Weights of a small sound classifier.
Model: 3.71M parameters, patch size [4, 4], width 256.
Training: 12200 steps, held-out accuracy 97%.
Data: trained on chords played on synthesised instruments, 52083 training examples, 60.0 epochs.
Rows from block 2, named by matrix and row number. Rows with one number belong to one neuron. Each number is 50 + 15 x the weight over its row's rms, rounded and kept within 0 to 99. All counts start at 0. After the name is the row's rms in percent of the matrix's.
# fc1: MLP up (model.blocks.2.mlp.fc1.weight, 512x256), inputs 0-255
# fc2: MLP down (model.blocks.2.mlp.fc2.weight, 256x512, transposed), outputs 0-255
fc1.53 105:52 49 23 63 32 49 39 53 26 39 48 62 41 39 43 26 23 81 43 66 58 47 44 17 67 43 60 71 56 39 54 33 49 41 32 36 75 42 25 28 46 69 83 65 35 22 71 47 53 49 32 67 56 59 55 43 41 40 15 71 52 47 59 45 49 61 45 56 67 50 51 61 33 30 46 44 31 54 27 27 29 42 80 75 63 42 29 44 47 36 31 61 39 38 55 71 44 45 60 53 70 32 50 82 56 47 68 58 66 63 56 54 63 72 61 50 44 53 40 63 55 49 52 53 49 47 40 37 26 52 54 50 36 57 44 35 62 58 64 48 36 42 21 21 60 39 64 23 41 51 44 41 72 26 70 39 83 46 70 77 63 64 32 77 48 60 58 49 37 48 62 52 73 46 47 36 60 56 42 17 41 86 41 57 70 57 64 59 51 32 60 55 61 66 41 52 54 71 47 35 44 55 44 66 52 58 45 58 78 35 73 48 45 39 62 65 43 68 37 32 59 43 46 61 84 76 53 55 49 66 69 28 28 55 61 77 37 47 75 81 41 71 42 36 50 48 11 32 46 56 26 61 58 45 45 24
fc2.53 104:50 45 50 49 62 11 62 29 56 70 42 73 26 16 32 79 39 60 77 91 57 53 40 59 51 45 72 53 47 47 31 83 40 58 54 61 43 52 69 30 52 53 25 67 72 28 48 68 50 54 64 53 37 44 53 37 42 48 66 49 35 44 49 44 64 50 36 77 38 41 58 36 60 67 55 03 31 21 39 60 27 46 54 69 61 57 48 44 65 43 37 42 56 68 82 65 50 21 64 40 61 64 59 33 57 52 33 59 35 54 65 38 33 53 44 63 60 41 73 52 55 47 25 56 66 37 61 62 36 43 68 57 45 67 52 71 47 43 50 57 31 76 49 46 71 79 40 42 45 55 26 61 19 07 54 45 61 44 61 64 28 45 40 49 42 61 41 50 50 58 56 50 40 32 68 37 53 66 56 53 30 63 42 59 40 52 41 68 21 38 48 51 56 50 78 44 45 63 72 41 74 51 68 45 51 73 43 67 23 68 57 37 37 52 39 61 40 42 58 43 58 42 66 48 40 59 41 42 53 16 62 33 60 46 63 54 77 76 62 71 12 62 67 59 71 41 48 66 36 36 60 37 69 85 47 64
fc1.54 097:44 40 39 03 67 49 39 76 73 34 41 38 26 43 38 47 33 62 56 48 62 48 74 49 26 55 37 69 27 80 58 47 64 46 57 60 25 64 30 48 46 31 67 55 49 36 42 39 44 60 74 12 67 58 62 30 63 45 44 56 89 51 59 41 57 63 47 35 55 43 36 73 53 75 46 47 45 37 43 49 60 47 53 27 57 65 51 75 11 52 61 37 41 37 36 44 83 25 32 61 49 45 58 35 46 58 41 73 37 58 52 49 58 54 17 36 46 70 47 59 61 63 57 61 68 35 41 46 78 54 45 53 39 47 32 43 41 74 51 51 27 63 59 50 27 50 78 46 48 27 39 36 75 63 39 51 44 35 66 52 64 29 46 73 58 44 57 33 59 67 38 40 49 49 59 69 69 38 71 41 33 60 75 58 57 39 41 31 68 68 24 63 26 67 40 35 20 48 35 58 32 41 68 54 37 61 35 45 44 60 62 37 31 55 49 37 47 69 58 31 69 55 42 56 47 48 59 47 24 57 44 49 75 46 63 80 50 37 55 51 63 35 33 31 59 39 14 15 30 75 64 40 41 51 24 74
fc2.54 096:58 43 53 21 47 43 61 42 66 19 24 45 48 43 38 57 43 47 46 51 49 59 62 58 56 43 66 20 59 44 64 56 42 69 46 55 46 51 52 56 31 57 49 51 30 58 57 58 66 39 46 39 25 12 76 50 46 39 34 63 25 47 33 34 47 46 36 73 50 64 29 63 32 51 55 24 56 66 58 45 47 33 69 47 75 28 48 60 57 59 45 42 28 50 51 41 50 61 52 46 58 40 44 61 78 57 51 68 40 61 21 43 39 40 62 41 55 58 48 40 28 65 44 54 19 25 66 43 40 57 86 38 44 35 82 55 53 71 68 40 40 11 29 45 68 37 30 30 68 45 45 65 57 72 28 87 52 60 33 71 56 76 40 58 18 35 41 15 62 60 50 68 46 47 53 34 48 44 99 46 67 47 35 34 52 86 48 67 52 50 29 62 37 31 59 47 26 52 57 54 47 48 76 26 48 68 10 55 40 63 36 32 73 66 38 83 41 64 42 46 42 66 57 47 28 57 64 43 63 52 48 50 49 70 45 24 56 40 52 54 24 70 44 46 44 59 35 48 39 57 41 50 62 57 46 28
fc1.55 097:63 77 54 67 48 59 31 36 36 56 85 47 45 56 54 35 68 60 51 60 65 16 27 65 60 35 39 63 73 43 40 22 52 51 26 46 38 29 68 36 67 36 50 51 42 52 60 55 80 35 83 56 67 59 64 57 36 39 67 30 54 72 38 74 19 50 67 70 49 55 82 42 93 29 35 92 76 55 56 59 74 68 54 24 33 71 61 35 41 52 48 65 58 65 29 43 58 57 47 46 70 53 58 42 49 39 46 39 28 69 41 60 31 56 49 74 62 42 22 75 34 40 62 61 54 54 45 32 63 80 41 31 46 74 36 45 53 57 45 16 50 49 46 43 58 33 67 58 50 47 48 64 70 46 52 64 29 57 50 32 38 56 29 12 61 54 38 37 46 24 42 64 43 87 73 44 44 89 64 14 52 45 62 42 50 41 33 45 54 33 54 54 63 67 46 40 52 33 32 68 39 46 39 44 55 45 40 45 53 42 59 38 17 43 48 39 39 42 46 34 32 46 71 57 54 40 52 39 48 63 63 33 42 39 43 56 56 48 37 35 74 59 44 30 53 64 61 42 51 59 45 55 65 64 23 42
fc2.55 099:55 49 70 52 20 39 46 53 45 57 38 32 57 37 55 72 24 83 39 56 63 44 41 62 66 15 56 32 45 58 45 56 45 71 20 46 56 52 49 53 49 51 36 55 63 45 29 74 46 38 31 39 74 55 35 63 46 22 79 34 66 60 47 44 54 79 46 78 51 33 38 53 69 61 50 85 58 49 43 18 28 44 48 51 38 42 70 56 75 49 60 41 51 19 36 56 30 49 55 49 59 53 68 23 39 46 29 46 33 20 39 39 58 41 34 35 44 49 48 58 38 67 65 37 66 46 27 61 50 68 33 54 54 19 61 59 67 39 54 44 43 48 49 71 66 83 18 41 39 55 26 51 56 40 22 59 48 65 75 52 40 61 34 33 23 69 55 59 53 28 58 57 31 27 47 71 44 45 75 42 60 58 49 47 35 34 28 52 35 69 50 39 76 42 50 36 61 77 48 29 51 72 75 42 45 40 46 31 38 33 54 59 30 42 45 18 61 35 35 17 66 62 74 58 60 46 48 58 38 39 58 54 53 44 50 30 49 53 82 70 50 46 54 48 90 51 48 23 72 24 42 43 37 60 64 40
fc1.56 103:18 31 48 53 68 63 17 57 58 57 88 52 41 53 51 59 50 58 58 28 41 49 62 48 45 45 30 47 58 34 68 73 30 52 52 58 58 66 40 44 55 51 15 62 89 58 60 40 41 45 58 62 65 26 36 30 35 31 42 46 32 59 67 41 18 49 70 70 54 24 34 48 49 46 76 58 51 35 63 55 37 40 70 67 64 49 38 55 38 57 55 68 32 34 46 70 12 38 53 46 45 34 68 47 37 27 49 66 22 55 34 36 63 73 51 35 32 40 27 47 62 43 60 71 28 81 69 38 62 52 45 52 45 42 61 65 41 84 50 30 34 72 45 64 26 33 45 37 39 63 63 49 47 73 51 82 21 55 55 42 38 47 58 60 45 52 62 48 06 42 40 42 60 55 92 53 50 54 35 41 62 85 44 55 56 78 50 44 55 45 43 60 47 44 51 13 57 44 42 43 42 53 48 25 42 34 26 36 23 49 21 67 48 46 65 86 45 59 36 40 47 37 54 46 60 39 51 59 36 54 57 52 71 55 33 27 47 29 38 42 36 47 34 30 65 78 54 31 41 38 63 52 67 54 51 54
fc2.56 098:37 58 59 69 24 59 69 65 53 62 32 43 38 37 43 38 78 56 51 38 61 60 39 42 49 21 48 17 61 19 37 48 37 46 44 36 72 63 46 81 48 52 47 69 72 78 31 40 45 47 53 54 41 61 45 56 51 54 56 59 53 56 30 57 62 36 60 69 35 59 64 70 71 69 50 52 40 59 65 61 58 45 58 32 63 26 45 64 24 51 46 73 41 47 61 31 41 66 29 63 55 41 34 51 34 52 49 42 46 46 43 67 55 31 31 71 08 30 54 64 20 73 55 36 57 54 26 63 56 37 43 60 44 59 44 29 74 56 52 65 65 51 53 65 62 39 28 59 54 49 65 44 54 48 62 38 46 25 64 62 45 15 31 46 54 39 67 60 17 46 55 58 63 28 75 26 39 43 43 34 59 38 54 29 73 41 39 43 69 55 62 45 75 46 34 47 41 42 24 40 67 01 40 62 64 48 38 35 65 61 43 54 54 33 51 30 80 60 44 36 50 34 60 56 79 35 23 63 41 12 58 60 40 51 54 47 59 45 56 72 45 32 08 28 23 44 14 39 64 43 52 44 35 31 60 50
fc1.58 107:50 58 49 43 50 33 56 61 64 61 35 42 58 57 58 39 51 42 66 42 13 22 38 66 37 33 41 30 37 43 59 71 30 75 51 42 56 67 35 71 19 52 62 53 35 64 68 53 33 53 57 29 65 61 72 47 56 62 52 45 45 85 46 32 55 56 31 65 68 56 63 49 40 55 64 65 45 31 54 48 16 42 61 45 93 45 23 59 37 15 61 52 52 68 36 61 36 71 47 54 61 82 40 63 58 43 53 85 54 21 55 65 41 45 42 24 47 65 59 46 46 59 47 63 50 60 54 28 36 56 68 48 30 26 44 70 71 77 22 30 25 59 58 53 48 50 61 34 67 58 57 66 74 39 52 51 55 78 60 57 47 43 52 38 73 26 55 52 49 30 70 59 13 66 37 20 61 48 58 65 64 51 30 51 67 13 51 62 36 58 49 15 61 69 52 77 64 59 80 51 63 73 36 63 63 40 32 58 44 44 58 55 37 92 44 30 70 43 35 46 35 71 52 45 56 60 58 67 57 47 59 33 46 67 31 50 75 39 45 38 46 55 63 51 59 70 45 35 43 64 39 47 60 38 44 34
fc2.58 098:57 23 50 59 75 58 38 49 55 39 35 32 41 39 18 52 45 51 63 18 62 29 50 32 41 47 50 54 50 39 62 32 45 35 51 60 43 55 63 53 37 48 43 33 46 46 52 32 50 33 83 40 59 38 31 44 62 49 60 66 69 33 62 59 71 47 50 34 38 56 66 32 73 41 48 40 43 53 65 66 57 63 41 41 68 72 75 36 42 34 52 33 54 56 32 48 52 54 61 73 58 27 47 78 25 38 44 38 15 38 84 64 52 32 27 94 12 45 58 58 72 62 68 40 46 45 45 63 36 46 63 52 65 60 53 28 62 94 68 51 70 38 39 58 50 14 37 39 66 39 85 47 16 41 55 44 42 55 38 66 57 31 52 90 34 67 62 62 56 70 48 48 56 81 57 50 39 59 36 28 42 37 77 27 50 52 47 49 42 53 51 47 46 43 65 68 85 52 25 50 63 57 63 68 51 27 46 53 82 57 59 15 41 52 47 46 54 66 24 54 43 72 47 55 57 57 48 73 58 54 44 55 60 34 47 44 59 49 33 26 74 63 54 54 42 28 44 28 39 49 66 40 51 45 78 51
fc1.59 097:59 85 54 28 46 32 63 48 84 64 53 59 41 61 56 55 34 39 45 24 49 27 64 54 59 73 48 53 69 70 37 44 43 41 53 35 60 49 43 61 63 37 66 63 36 56 03 74 47 58 79 44 46 61 36 59 50 36 80 63 65 66 73 37 66 51 32 42 37 59 60 42 49 73 43 66 62 39 50 34 53 37 48 44 30 70 51 53 81 60 53 28 56 59 61 68 57 59 36 63 60 42 72 62 63 54 51 38 55 48 40 76 34 54 42 53 39 48 57 29 41 53 33 52 46 54 42 65 25 65 63 47 41 81 68 30 51 33 50 56 40 48 28 48 56 41 58 57 61 74 48 71 70 65 60 22 53 59 51 13 45 57 54 71 60 40 48 43 64 26 48 34 47 18 48 47 40 22 53 55 47 62 14 34 53 48 76 64 29 74 36 80 55 53 38 44 55 69 31 63 53 55 48 28 44 39 51 64 88 46 34 81 60 51 44 59 57 56 49 56 50 48 55 00 73 47 29 62 42 63 96 53 26 51 62 52 30 58 43 59 48 57 48 64 34 28 42 42 70 55 73 43 33 66 44 28
fc2.59 099:73 53 43 59 46 78 38 46 46 61 62 38 22 25 22 19 50 16 75 40 79 28 68 44 54 87 11 30 83 63 31 44 57 40 18 42 38 38 68 50 57 50 38 53 44 38 48 30 43 41 45 33 47 52 40 43 47 58 49 62 62 60 86 57 62 61 55 32 32 04 44 35 55 51 75 57 30 41 39 52 70 47 39 66 36 44 51 62 58 64 43 34 44 38 41 39 60 47 51 68 62 56 58 46 66 40 62 28 64 71 73 57 55 57 45 35 45 47 42 70 39 57 53 16 56 72 54 37 73 23 29 50 42 25 43 57 77 70 48 46 45 37 48 50 41 54 28 58 54 41 54 35 48 57 54 37 58 57 32 50 65 50 50 30 55 59 43 49 53 26 60 24 37 36 41 59 47 56 56 54 41 48 76 37 37 53 48 34 50 42 31 42 60 44 65 58 80 59 68 15 62 54 45 49 51 70 24 76 46 19 61 14 67 45 47 52 70 69 71 33 27 53 30 58 54 60 64 42 62 70 39 57 45 25 45 52 23 28 53 46 42 77 52 39 66 65 44 36 50 62 52 48 34 54 48 20
fc1.61 104:27 36 33 47 25 62 69 73 58 58 45 54 28 33 55 64 50 41 71 55 41 59 59 37 83 39 41 50 58 64 54 49 63 66 91 49 56 22 43 57 37 38 55 68 48 44 37 72 49 63 43 63 27 42 43 41 51 27 43 51 37 22 42 52 80 69 63 68 62 26 36 39 64 41 41 64 60 40 49 53 66 58 54 30 48 81 28 06 55 88 52 43 28 44 15 65 31 51 52 34 50 57 49 40 65 25 76 53 83 41 55 56 45 60 71 63 59 57 65 44 60 43 63 32 46 41 77 55 63 45 53 39 30 50 54 36 24 65 41 29 50 45 54 55 51 36 53 50 53 42 57 08 32 75 52 33 58 38 37 80 65 67 56 48 47 38 27 67 82 56 41 45 83 41 64 40 36 57 41 48 42 50 28 49 44 23 56 54 60 61 30 56 84 49 72 47 54 46 62 39 63 31 36 57 76 52 68 48 61 64 38 36 43 50 59 50 26 52 43 46 52 58 37 34 62 69 73 41 68 53 47 35 67 66 45 74 61 73 51 35 38 49 74 61 76 46 74 38 50 73 55 68 46 26 43 61
fc2.61 098:43 66 42 37 55 56 48 50 34 68 50 57 44 46 39 43 41 41 08 65 49 20 61 17 57 40 21 52 44 57 52 57 31 53 38 63 54 75 48 36 57 64 41 57 38 43 37 56 62 54 40 72 43 47 69 60 69 63 76 54 62 46 51 40 41 44 87 60 73 34 72 31 39 49 30 50 37 19 57 34 69 38 51 60 44 40 28 74 73 53 50 33 52 58 32 62 68 68 73 39 69 58 34 63 44 45 40 53 15 47 46 69 81 38 09 43 31 58 43 42 25 58 70 50 41 38 47 64 37 63 69 37 45 61 47 39 66 80 61 56 58 51 42 54 25 44 71 40 41 37 37 58 61 55 73 50 08 34 50 59 42 57 25 68 77 35 29 43 75 38 74 78 34 24 40 51 64 32 69 57 46 65 59 36 49 65 61 64 70 44 37 38 76 42 44 50 59 29 44 32 67 61 60 29 48 44 57 81 50 32 67 26 29 55 61 41 37 54 59 62 39 58 42 43 58 22 50 44 57 36 62 78 37 50 35 34 63 72 31 24 54 59 26 59 23 68 47 41 52 62 54 52 48 51 30 65
fc1.62 096:44 55 74 47 41 26 62 52 50 31 27 52 40 69 51 45 59 59 52 58 53 31 64 50 79 64 44 56 50 65 80 64 71 75 54 47 29 58 82 38 56 61 51 54 43 60 26 39 63 62 42 66 52 63 59 50 69 52 55 59 54 29 44 25 27 52 34 24 49 50 65 36 41 79 39 34 47 60 51 54 57 64 38 58 59 55 42 54 36 46 49 32 63 57 70 34 65 36 53 51 54 61 52 52 68 60 82 60 75 26 71 29 61 35 36 59 31 52 44 38 17 69 44 63 63 63 49 59 70 36 41 64 46 55 64 38 57 41 48 43 62 84 59 54 55 55 56 42 49 71 44 59 82 48 61 58 47 28 51 95 39 44 42 45 69 77 53 43 53 36 45 53 40 37 64 56 57 46 47 77 72 58 30 44 60 28 58 51 47 22 28 55 32 31 68 75 38 55 35 51 32 54 49 72 37 36 40 69 51 49 75 18 45 76 59 62 52 14 44 03 37 60 36 47 57 75 72 48 22 74 46 16 68 68 43 41 30 56 38 41 48 44 47 70 42 69 36 37 86 41 39 56 46 46 22 41
fc2.62 096:56 24 37 42 47 54 39 49 46 63 34 48 64 70 59 25 47 37 87 44 44 37 50 81 75 54 56 46 37 42 53 36 54 57 16 44 60 25 64 22 48 34 45 94 59 65 46 22 29 42 57 44 36 72 56 88 50 70 42 55 64 74 54 48 58 60 50 59 54 43 62 49 26 47 66 24 46 45 69 39 38 47 32 22 67 60 45 61 49 58 37 33 38 43 41 52 58 66 57 13 49 34 49 35 33 48 31 57 72 57 23 68 61 56 60 72 37 50 44 65 62 41 60 49 83 61 59 51 41 44 61 43 23 53 18 69 50 82 87 61 63 84 33 42 45 31 29 34 21 36 60 56 45 53 49 64 79 57 45 41 57 38 73 60 33 49 74 19 46 36 55 71 43 50 50 63 64 35 40 71 73 51 64 42 49 38 53 40 31 71 46 78 43 62 55 39 32 71 72 62 80 53 57 56 52 35 38 48 52 46 46 66 33 26 37 35 58 38 45 61 58 59 56 42 49 55 73 60 52 52 29 56 26 88 49 50 49 55 42 62 36 36 71 48 57 56 60 48 53 41 26 30 36 42 56 53
fc1.63 097:72 44 62 56 40 67 58 36 50 21 36 54 78 82 47 48 67 59 38 48 37 51 25 54 57 52 58 56 48 50 52 33 82 28 43 65 65 63 91 61 35 47 30 53 45 46 63 56 55 50 70 71 59 64 38 54 64 67 51 60 41 46 54 57 78 62 46 46 81 36 41 63 51 55 48 26 75 66 43 52 59 47 55 61 24 18 40 53 63 39 33 46 31 47 44 55 54 46 66 49 64 62 70 26 40 69 63 73 55 37 56 56 00 37 28 48 29 40 67 22 62 43 56 56 70 91 60 38 69 37 56 27 37 74 38 65 65 48 56 42 54 72 55 63 52 55 73 34 52 62 57 63 55 23 32 37 30 46 24 52 34 35 64 46 65 63 60 29 76 92 59 34 62 51 42 30 29 25 60 52 35 49 37 51 42 51 68 43 59 55 26 57 78 38 50 68 71 41 48 84 53 47 56 43 40 48 45 61 53 48 60 50 35 50 29 35 45 53 44 41 71 74 48 70 74 63 32 52 67 45 62 49 35 69 56 71 62 35 48 32 50 54 40 45 79 51 67 43 79 40 21 58 36 45 38 50
fc2.63 101:48 57 74 62 31 44 36 73 00 66 52 48 27 64 31 61 31 39 17 79 79 27 45 35 72 57 60 54 69 57 51 47 56 71 53 63 44 66 48 66 37 21 61 76 56 59 68 09 53 37 55 37 80 52 57 35 43 41 24 46 57 47 61 53 36 59 48 75 29 36 47 43 26 29 60 50 40 44 60 42 42 54 63 40 52 63 42 31 48 56 36 43 31 27 53 31 25 59 40 45 63 65 45 41 52 59 43 81 31 48 28 53 39 62 59 31 47 26 32 66 52 45 39 39 47 64 55 35 61 71 58 22 60 55 45 29 39 51 40 73 36 81 48 32 35 62 43 47 35 52 48 29 65 50 22 81 57 84 74 63 58 50 74 46 41 45 52 42 38 74 74 72 25 38 50 58 60 44 47 31 39 53 37 30 73 46 71 35 50 50 44 84 21 66 37 34 41 42 38 28 45 72 66 55 42 42 66 55 71 55 47 47 68 36 70 21 48 25 53 49 64 39 33 61 31 57 53 48 53 49 49 52 59 48 56 47 57 38 40 33 57 61 62 38 46 52 51 56 23 67 55 57 52 63 32 47
fc1.65 097:54 48 69 46 64 62 49 47 39 42 27 30 27 30 44 54 53 63 40 81 42 69 20 62 79 75 73 56 68 53 50 36 45 63 52 37 47 55 46 77 45 76 41 50 43 52 55 50 70 18 63 53 50 60 56 56 68 56 49 63 35 47 43 45 29 65 77 61 45 60 30 32 36 40 34 69 34 82 46 47 86 47 61 53 39 61 62 37 45 64 39 75 42 32 34 54 36 76 62 33 67 65 41 51 45 76 65 32 33 43 53 40 51 29 55 39 30 21 18 56 55 57 08 48 41 33 53 43 67 35 43 36 30 64 57 46 61 34 34 32 58 63 63 35 70 59 53 53 36 40 65 66 34 75 53 45 66 72 30 58 62 66 55 33 63 45 65 65 39 64 39 28 48 48 19 57 56 47 41 35 53 42 52 34 50 45 53 51 45 56 82 17 69 60 48 34 40 64 42 43 46 64 46 50 68 63 30 47 69 51 53 30 51 62 32 57 30 24 42 51 49 60 34 44 50 38 55 51 90 71 44 49 42 50 58 54 50 14 58 50 47 61 33 00 69 40 78 42 35 40 52 22 65 34 33 74
fc2.65 096:22 70 60 46 79 35 63 45 50 66 39 57 49 30 44 60 39 52 37 18 31 64 39 21 64 54 50 58 60 30 32 31 76 60 43 63 42 40 56 47 44 22 36 51 36 55 47 52 34 40 63 44 59 60 44 41 36 34 68 59 37 33 96 61 36 67 61 56 33 59 33 29 51 71 35 52 52 30 57 74 57 99 54 68 46 49 46 22 36 53 43 70 60 69 40 29 59 47 58 48 41 69 26 67 56 59 29 64 59 27 63 33 63 55 71 36 38 34 43 62 44 32 74 55 54 54 59 18 52 47 29 49 47 50 59 44 41 58 42 37 53 52 40 50 54 52 30 27 57 15 47 51 19 49 55 30 36 45 41 31 73 51 62 32 63 41 60 25 52 51 13 29 61 67 67 50 62 51 67 57 52 50 45 52 37 63 24 49 64 63 29 59 43 57 25 65 83 55 28 71 58 50 52 60 48 33 31 43 60 29 64 11 72 36 46 36 59 37 17 48 31 53 48 50 67 75 31 36 75 34 66 45 55 77 45 68 74 46 47 30 43 44 51 61 49 47 45 29 41 51 48 67 55 48 59 58
fc1.67 103:70 64 57 37 45 36 70 30 30 43 53 51 50 71 42 59 36 58 58 50 48 60 63 60 57 54 41 64 35 63 37 62 56 53 32 47 55 53 75 71 56 78 48 57 33 73 48 64 47 16 49 40 52 29 50 58 59 44 22 50 62 48 48 31 51 44 60 63 57 23 50 18 50 25 32 42 47 71 38 45 46 67 42 63 46 66 65 48 55 20 57 50 67 38 42 47 40 42 31 44 55 41 66 63 32 60 45 53 31 19 32 66 44 31 34 34 18 06 47 58 54 40 82 66 55 45 40 50 54 78 32 57 51 45 60 63 39 56 18 62 57 68 88 47 34 44 64 67 81 61 50 69 40 36 53 40 48 40 37 55 74 52 40 53 52 59 68 65 48 36 76 60 36 59 74 58 56 42 57 35 52 30 54 26 52 43 55 61 54 26 62 32 31 67 35 52 38 64 54 63 71 48 60 37 47 20 67 21 79 55 33 45 00 53 66 47 61 54 44 57 38 56 35 46 57 58 33 62 49 71 49 54 53 68 57 83 38 31 50 42 62 34 57 39 93 55 35 30 73 44 60 51 22 44 61 82
fc2.67 106:66 46 42 53 27 86 50 44 58 87 55 47 35 68 51 54 47 43 67 60 56 61 79 54 72 44 59 40 59 43 44 38 52 38 34 53 28 69 60 42 62 40 53 36 32 44 37 43 52 52 71 22 63 51 54 98 29 54 53 66 55 41 09 19 64 53 60 51 57 62 28 56 31 73 22 55 50 60 55 53 53 46 45 53 40 54 36 59 38 62 41 60 57 63 32 67 32 40 38 37 64 12 66 34 84 39 45 49 48 56 62 22 38 54 65 57 71 53 71 43 49 55 44 53 34 51 51 30 23 41 68 28 63 54 57 39 60 49 22 46 42 58 43 34 50 72 52 65 56 53 55 38 66 46 71 78 64 67 79 41 45 40 37 85 23 74 75 50 32 63 62 31 42 25 73 34 45 58 63 45 73 45 60 25 35 56 47 42 49 63 72 48 23 51 59 23 45 70 45 48 28 65 61 76 51 38 39 42 53 39 52 30 68 53 63 22 33 44 38 36 40 48 51 74 38 49 68 32 83 38 64 34 53 49 68 60 66 54 39 29 45 61 38 47 24 42 41 47 20 58 48 63 60 34 77 43
fc1.68 096:41 55 52 55 25 58 72 47 38 66 31 60 52 37 53 47 22 55 37 52 67 69 63 36 50 43 57 70 50 38 53 43 75 25 33 28 78 72 43 32 63 34 53 60 62 65 58 55 62 18 61 66 55 30 53 50 23 40 52 36 51 45 47 44 50 51 27 39 55 34 35 47 72 34 29 91 45 32 52 47 37 40 51 41 59 47 25 41 64 57 60 67 48 13 31 52 49 57 28 34 54 65 53 60 58 38 75 47 60 53 64 65 36 57 46 55 46 38 74 48 46 50 50 58 62 89 26 37 62 51 43 40 50 35 54 43 42 54 10 48 49 79 67 56 61 38 52 78 25 37 47 59 70 25 24 26 51 50 67 35 27 37 53 60 26 34 55 38 51 63 13 38 45 44 69 81 75 41 65 66 22 69 52 62 27 69 69 39 40 35 51 46 57 66 19 36 38 39 48 41 28 24 55 35 40 39 52 51 50 19 48 42 43 50 29 36 56 53 45 56 51 56 57 63 60 31 35 29 73 58 41 37 50 53 48 32 42 80 30 32 74 66 59 76 47 58 39 34 53 08 51 64 44 58 55 38
fc2.68 106:62 31 48 32 64 58 51 47 64 37 47 39 89 48 44 24 47 37 63 47 62 44 64 37 43 66 43 36 69 42 37 57 66 71 68 75 53 38 62 42 23 38 32 63 61 33 21 44 40 69 52 69 74 51 69 62 64 67 49 33 51 33 64 21 61 34 24 64 61 57 33 57 47 27 59 53 62 49 43 45 37 31 66 40 69 31 40 63 43 62 54 68 61 24 34 17 39 58 58 42 46 48 70 76 59 63 57 74 34 51 52 58 65 45 62 40 66 40 34 54 42 50 59 63 55 57 81 43 51 53 39 63 39 67 47 39 88 57 43 53 67 51 51 26 53 55 46 43 36 75 29 49 45 39 60 63 55 38 31 46 49 51 61 50 56 24 52 58 73 34 64 68 53 50 51 59 68 50 54 62 31 38 65 43 39 78 66 14 49 26 43 46 69 45 64 37 75 37 44 15 46 33 37 52 28 37 45 38 47 39 99 48 43 52 29 41 51 52 49 68 43 62 58 60 59 54 57 69 25 32 55 17 37 41 79 59 22 27 40 57 55 32 18 55 62 69 65 76 35 73 42 56 77 57 71 64
fc1.69 105:52 30 75 28 80 80 44 45 51 61 78 58 28 57 57 69 30 15 33 39 55 36 49 50 30 53 68 14 40 15 56 39 59 39 65 35 49 54 32 48 37 53 53 53 61 51 65 41 47 41 48 63 31 37 64 44 36 73 60 69 31 67 62 45 35 46 71 42 42 57 11 28 31 48 87 34 68 47 38 50 63 32 55 46 36 47 35 20 33 64 49 65 78 52 43 64 43 62 36 81 29 16 50 43 33 25 49 47 49 38 51 47 42 29 52 45 48 66 37 63 43 61 34 61 57 54 27 66 44 53 63 70 58 43 56 49 55 40 68 43 54 63 26 45 47 30 20 40 61 49 52 60 65 68 56 46 25 47 59 36 41 61 24 67 73 37 65 80 47 47 40 38 31 52 72 55 52 30 62 60 60 38 61 25 63 34 36 60 42 18 59 09 36 58 36 20 22 39 51 38 40 34 57 24 56 69 54 38 40 50 90 61 70 45 69 62 62 53 66 43 44 55 54 69 44 52 63 81 44 49 47 51 47 35 66 67 39 56 48 40 46 63 70 40 51 45 52 38 49 39 38 32 56 45 66 61
fc2.69 097:48 70 31 72 55 45 52 53 83 24 36 54 45 77 76 44 44 63 46 44 59 49 53 40 55 57 59 37 23 55 46 36 58 63 51 73 62 77 48 50 46 37 49 46 63 46 28 35 76 55 56 54 50 57 47 84 80 63 78 67 39 59 19 58 40 37 38 44 27 42 26 55 62 59 20 39 58 34 47 37 72 50 61 33 72 47 22 32 57 35 16 65 31 51 38 46 41 39 79 61 60 72 64 47 59 36 42 38 47 55 27 45 43 80 61 56 75 25 55 65 48 40 70 37 38 49 43 37 62 71 50 51 70 75 43 64 48 45 78 27 47 58 49 41 61 43 36 63 33 99 45 48 23 49 44 27 65 64 70 57 93 57 40 00 50 57 63 34 29 42 44 83 45 45 72 37 65 40 42 50 68 34 51 43 45 48 41 78 42 30 57 55 88 43 52 33 50 63 49 54 46 50 66 63 37 59 55 75 64 43 42 37 39 41 49 54 49 47 43 39 71 61 65 50 56 57 34 54 66 42 61 60 61 40 51 40 40 45 43 67 43 53 51 73 42 49 71 51 36 25 56 48 52 35 49 31
fc1.70 097:57 57 37 37 76 77 18 52 36 36 50 52 19 60 53 96 50 31 65 11 50 75 57 48 51 58 64 61 43 36 31 66 32 55 58 47 44 63 75 57 52 47 39 52 40 37 26 67 58 71 63 55 50 65 46 60 36 59 60 63 60 42 54 73 53 22 61 40 58 45 33 13 66 77 77 47 42 31 44 66 69 64 64 53 33 81 41 63 46 59 53 55 24 45 47 34 47 61 59 33 38 65 39 49 66 43 86 44 41 28 28 47 52 25 34 58 27 61 29 72 50 77 48 63 35 59 71 57 56 18 58 43 59 23 45 39 67 69 41 49 62 55 50 56 37 55 29 52 46 63 59 47 58 51 44 54 41 38 67 43 70 56 45 66 59 41 68 72 69 50 28 32 53 20 44 68 43 55 56 46 58 39 65 67 52 37 63 67 47 13 61 19 40 80 57 28 49 65 46 64 51 63 43 58 63 57 50 58 54 74 33 43 66 38 54 48 60 30 44 52 46 37 44 62 39 52 68 72 75 48 28 65 64 43 87 59 20 31 65 63 69 48 62 68 27 56 68 62 42 47 59 30 46 43 45 34
fc2.70 100:53 56 47 46 40 47 62 57 51 27 59 52 43 28 66 51 41 47 34 92 51 63 51 66 56 34 76 79 23 42 50 52 55 61 39 54 66 36 43 45 55 55 93 56 61 75 55 51 66 30 46 70 63 46 33 44 38 73 89 35 18 26 44 60 55 24 51 47 56 74 22 52 74 33 32 55 51 52 82 32 49 71 33 45 34 36 60 35 28 58 30 69 19 36 35 68 44 57 76 32 63 65 60 68 70 62 33 52 53 71 33 45 67 60 57 61 47 29 38 66 28 64 63 75 42 62 83 43 29 54 36 56 44 56 26 45 51 56 64 49 61 48 69 42 55 48 30 65 43 41 67 59 18 63 82 51 37 43 55 57 60 48 52 55 66 75 46 48 72 61 31 62 36 66 50 50 79 43 48 44 40 25 63 53 61 47 70 46 49 35 48 13 60 36 61 40 16 53 70 42 74 48 37 59 46 50 24 68 24 44 60 37 51 64 47 49 34 66 62 51 71 61 45 50 67 52 54 70 51 63 77 50 54 52 33 54 60 46 54 36 38 41 36 56 50 61 45 89 50 48 29 64 34 46 34 61